{"head_dim": 32, "qk_norm": false, "wave_strides": [5, 4, 4, 2], "kernel_size": 31, "shampoo_beta": 0.95, "eps": 1e-08, "ema_decay": 0.99}
Rows from block 7 of a small audio frame classifier, named by matrix and row number. Rows with one number belong to one neuron. Each number is 500 + 40 x the weight over its row's rms, rounded and kept within 0 to 999. All counts start at 0. Numbers have three digits each.
After each neuron's rows are labels from the 100 clips, of 14976, where the neuron reaches its highest value: "lies over" is the class under the peak. Only what is clearly more common there than usual is listed. The data: short made-up English sentences, spoken by a formant synthesiser in many voices.
# fc1: second MLP up (model.blocks.7.mlp.fc1.weight, 768x192), inputs 96-143
# fc2: second MLP down (model.blocks.7.mlp.fc2.weight, 192x768, transposed), outputs 96-143

fc1.661:524529522488414522520527462476530608557501515603495572510460547453574532494450466424530531516564535558467507419486575529493543420549496605493466
fc2.661:459472471476456476470486515470529598511469509582569533542640517518469532496501415457420567571510572523588505505548518498524483397503538539515506
lies over: /s/

fc1.8:551567527575450488500475519414527509451570422520452454491561574522481465496507520482508488497481492559464477473475538504446535500496578492526467
fc2.8:476463523510548555475471497567482489517482582499541479462476427502551497472499482533490491476495557494544511529566457503566522506560437489440527
lies over: /k/

fc1.384:521568438481557457545487491481507481432532446454474528490472461570439615547508526526488437474463479544451519560517553537451466457480464468439560
fc2.384:464418522565482590492506546508530532548458513539529471509536533455512458462489471459508600494488546439545474489496476457498537521551555461583524
lies over: /æ/; /aɪ/

fc1.634:448505550482523529521537551576527520529544524514550470511513471533518554499520477467522525521461527471469486511472466537484570505515516491490554
fc2.634:519512471509491473411458471438485517463496490519451539502502533525478483460505461528489517535498513526541530432572556486464455511470469512489450
lies over: /v/

fc1.531:509490492542453489509506540438499524523473466496528551451514535469549471441525536481538559536499495512484487534535449473436540499506518476519460
fc2.531:566497468479473478494461516490447574535414470564567521492505517588535515498482553547461569607498496476527452493470482572511546496477475563510564
lies over: /ʃ/; /tʃ/

fc1.541:455516483477516569463492443532545547521456474509476535500516504458546488523520474496465509511533474482478515489540546432553530486466571500529510
fc2.541:498457514545535462459514607506485494546482552521494559436560481573517525485549468498475545544507518519494511512477513587509489478481554500460544
lies over: /w/

fc1.766:457562480486443475476560508526536572464546509510482513543473515452536529470426546514527563455510488475466559558533505414533541396523524548493501
fc2.766:531473525515557555474456551482448544564432500479557456469537555597528460486525459509487524567484537536527491468517516541547476461455539466503553
lies over: /ʃ/

fc1.39:470503434514525498546482434484426556479561495475463445424512584507454477468541518515454475411470471579428432506558526502544511470501506441463504
fc2.39:570492560507513572520447546509545435544427507488547488512517393542522418484441499514511540552561514518544536508492486504469509567566519534519498
lies over: /k/

fc1.248:498517529563462552548432466486541575471537474550491473536526527502433471557464549473474499493506410509499544474557438450533498533502507486485455
fc2.248:577460515535530535510541537523452462551511478498522519447477432480537476482497449545545502482508558495542530528451560501510408533551514540501543
lies over: /s/

fc1.515:494523508498410471535484512540504543462525513510471603540517526418532511443461526537510442488445465426432533470489479444535542424476482520464426
fc2.515:554462503523553529475422505504532556617517479506571453482531507598506454472489457461418617513466543583531459477483497541538512446492543509493591
lies over: /s/; /ʃ/

fc1.687:496517401453566520443482493471502547479527490517526506467482523460452558462509507560530498559423458478490493460550491483474547545499541512434429
fc2.687:518511524512542563472424590507495480567500506494536471492457496562467512513489428513572561520535586508504545541442469532465486482427508465462497
lies over: /ɔ/

fc1.279:511497423490478498472513479551502497576490490540509472469486494518534453489486527471526522554517474464461430562534439427515508551507610495491446
fc2.279:464519514508525598532447552514508513531449501486509493522514494574463513485515400529450572501486530485551523493485565506467484453429499523498537
lies over: /æ/; /ɛ/

fc1.63:553478518537465485483489482509468529490582464586490520470547493449453475489462511480488548512563447524507455426525507510511449511529606511587495
fc2.63:490555515508507481509441492456480488530538533435545532540399517530581486465540496517485386464476580512531501516488507514526523512457434505449441
lies over: /h/

fc1.521:552494471471439493495591498408501507594473489454502534494558397504487540474516611532503498589480552426496450497530555514493514556503559494433497
fc2.521:434470519533570529444421504571490545457514492499549481487496560542489510500465374488483502477481501533568510545460509495455505479522526423490480
lies over: /aɪ/

fc1.339:475515467490531479474472546445432479429449544530464505569455490468541507454562590518566452539451508482445465546563500485491474479456530479451430
fc2.339:486532397507502522536431556465505577512500493516544522537519533543454538511442440468430511555480483528496582495455504472415541545535506536427499
lies over: /ɔ/

fc1.432:445503470459577500518554549493465514408466547556562495489468558463522573497532572517572450539424511501433464529548523503514497504456558484434474
fc2.432:468503455487487529484410570455494541536528467523575503524544514567476530512504374481503528490478512525535550513473476488447470459512534563435545
lies over: /ɔ/

fc1.621:510551477572422502552521475488509576490472389473459514513541496506421447507457513479466505498511513467510482392585496488489514474533449419545559
fc2.621:494446475508599540432462539530503483531518580477574493470487598544568531531545445603464497540493479566507478565435471447514459529499559507478483
lies over: /h/

fc1.114:507465517569516435478495523466529468547477432477463526574509529554481432471497528503482479477505560571521443484497478499436493421415492553560429
fc2.114:472565525464520609497422472536492546451523543556564479469444465449513520544505514510493484499464494425455549537518488502574517571558501414457526
lies over: /æ/

fc1.751:472472525498444437481567523481513548493558518565512487456576477426454491499511537469469615457537498597537441447507472462570541485510511511548507
fc2.751:488528464574477533487399491492464492494507499465497524489442528585577544493473470555446412512480520438530476495519501541458527494484469499493470
lies over: /h/

fc1.151:489512489492565557513485498465509529430522513513522522493474473402541511473507541476505516505475462543501536495490592450457473493478523532457484
fc2.151:537519463570504501526498488510437543505580518488556503507613467537505457538498444521447515600515512501551605543442457504500494406542479540497519
lies over: /v/; /ð/

fc1.509:490550470548531559555501401485457528453480529506510605541558496397492539486512599487515460520485428544422491451505482464562551573459527528534420
fc2.509:546479495552515566487468514520449560541559528460475511494553473483492419543488421477454525530476546545532500570426522550493511412521433459515451
lies over: /v/; /f/

fc1.611:449518485435442505479509442511459542521512494506550551460533481475540456519472415536584573457436549478473430498482505490499548521487513500581488
fc2.611:523457527569519465490444624448494482523522526496479455539480527547499518495521565507460453527531461579521532475561522522526479469461487465455495
lies over: /w/

fc1.221:507509419565440478508446494513501470511504427451515506471502478510465554538435547478492504511545445506466532507539411504529488538506536443506488
fc2.221:568507604454570565510501556527546557548505516479463510532474517481495459465519457579523499538487508523530512501454597521526462535500537538474536
lies over: /v/

fc1.21:511501483448451454540496531491450420497479488530547471493467429419543497461523496524492540507476499432503536508488462459549525508515580480466540
fc2.21:501435476593496620538474532548542529490484403449459586531516572585463522512524494453457499529470481551548446528517575529451432450509448487510477
lies over: /ɛ/

fc1.319:475408529505454490527551484475500466499534498474478556452549527518515504544506551452463516462536536516565429525463538467511541515515530566513499
fc2.319:543564484547464511482438514520484547479458492473507488489501498548505526477456437518494482553516491481542483503488508537518526450483457454487489
lies over: /h/

fc1.648:543515501584479466495522535512505542441443482484445536520451488482598496510528517563537417511526499486442456494505409485515541463455527522524445
fc2.648:417459534479552520478525534496480512539539543541532477493585504564466523545519448414495629489452502503549504514482533496486535503454554412473563
lies over: /s/

fc1.631:492504510519496541507504558432596535479482484509492484505475384521466502455514519526461479552475496491525508493473486538472549479493510500523463
fc2.631:458499442482542579486474506546477471498530462464510498484542594482547507506510465454519574501479482510513480568521462468505456464519461457485550
lies over: /æ/; /aɪ/

fc1.158:490581449492466487516540537502474531449462506451458552461476617476462509456474452410446464489478447520494442486476552452495491465429515459457447
fc2.158:546422549516491482516442477543521470561473473570530464560538405502508500581536521561512521480500461449503555516498459557447494532543482535547549
lies over: /s/

fc1.33:517492461544459571562495523564505442568488509484489520529501387446513524517505441522501458514493420469538497476518487473579494516499501475474526
fc2.33:463426522496576535461493581489519533451473471466541521446521600632504527480523498455482625525483508553529436549440516536439434475434514496487585
lies over: /ɔ/

fc1.94:447490508511439493485452464503505428515536473486507474538500481450473492453461489542534574524579523482493486438518492434514494470486565499458465
fc2.94:516531489547505569450479530514447563576512477507514442489497454591510521564516459475474500542455506518467553530494586600477550490477445492465517
lies over: /v/

fc1.148:506543531501505555481543553459426475493512489577463447458516503443506441500588527497550491528477489464461487428458470506629486491519512470586484
fc2.148:463458484517499485483430481464474548536523527462493535488485478661541460550454537524447451467502507482548536541558500572537527451507483511407461
lies over: /v/

fc1.642:479535533473623475488468480512439469516457582514473520489542560429583445471561533531493513493463550476462474490489495494485511451526520515493503
fc2.642:491520457518418514490524503542510531474533429528525490532500427550412486556495465464459521504493513502476537524520516521511549519464444502537458
lies over: /æ/

fc1.719:509495488495432499566486447451559554510464469453533539483541518517496530506443529445492559494520504505490488489522565482533487505508554521531501
fc2.719:468492527427420474453451501465502458576486471570568543539506451499524487526528544493403485562479586518513494466459521525511503471431524522490551
lies over: /ʃ/

fc1.594:505491461482565550491530498497498493464425472484426411540445551524429499544547503504455440402428417484491518493483477520485462507516538450530490
fc2.594:504531517466479458523396482499507561556495509555563524548535453457549507461518473511517551559558532486502526539493503462452547506481478541457511
lies over: /w/

fc1.537:503484464435483484522465493471525504525519499473499473421514454471488484556453437539483543548466535450503411511445468492521551477562556460440477
fc2.537:520493528526553556504499569567503546505496455472553542513550534557524487493505499434463509449538441513528577572468515544503436483430499517510547
lies over: /æ/

fc1.737:445568473557450539522520417550512505433519472548575493475468410464487516491432568498498505432488510457451454464531491516539557496485528571546493
fc2.737:521526484524448445465422508488488535540420506573511482482491489507511517568532509572394502541448497505462502484457481527467499483451485510485543
lies over: /ɔ/

fc1.495:532530514511532516444499518421526502509495478547429505462531452469463496501473481515493528470598496492496504500516483416516490510508519527605488
fc2.495:481488446521432484491466514487510563545556480468516506481466571587500510503526526504428475482443512463524484516478460538467505462439472472467498
lies over: /ɛ/

fc1.712:551550432470470572493486458464518514491501466559467427556531507484549448496485476502539515491482472471557541513477533480475452440465473460494419
fc2.712:446489611534489414493430546513517493489516509479513547535429481518511491507527522519428440480521500509448512455536513493514534569452498512525550
lies over: /w/

fc1.154:464507535485532523508552469452524463556451442543482516477467463514443434527455473461489495497518506491513500494494451494524590460484529510537498
fc2.154:528473440502507500464476527505482559492450521465514484527484475550545536467520440506515561532527525552501491498565487542476383515449435493501509
lies over: /w/

fc1.129:518583516579533452501513544510561527528423434478445515446538526529516518535517543526485526514520566554438510561468478497497528480531444520537553
fc2.129:477449529468499530470482488507497501483546564508545470548529487531456531487537405480474535473452510426531494476540524536521502540446563445502459
lies over: /æ/

fc1.664:482510455458527404495526500506373403494456584524454513501498467488506513542551538508525578519482538484490499536492517487483496495521496508518510
fc2.664:500468504532480544518486530488557563488485423486553486520478512523471519503485485480429438481450471521539421526504515522521541464492458462509517
lies over: /ɛ/

fc1.517:503498471512510472572502536485453386431556586498456565482504397558502556526524540460570506520529546435487539545549462441474471485562515506556506
fc2.517:456477509480522502434490496485531597513466458455553459536559577499485529457418486539431546500448486516594445534502507518535544423444513491463536
lies over: /aɪ/

fc1.93:459471464482507505541552535492517482419493514608484526495451493437435459445480527606527432536442504433474531444499486463545498478580500466463462
fc2.93:452478483527542532554420562479464503514481472519577478459549533547507485452496389453542544553494505549548513525516544545451500443595507505515493
lies over: /ɛ/

fc1.469:530543487436520559499488520519530508450391503557486559447539582500502509563518500512554462553465491530495473481516518534565573489503538510387444
fc2.469:481480518443508536482422594496461514525563484490589527509512478497506505487504477487449600517520549484456582561464516515489494422494551495470499
lies over: /aɪ/; /ɹ/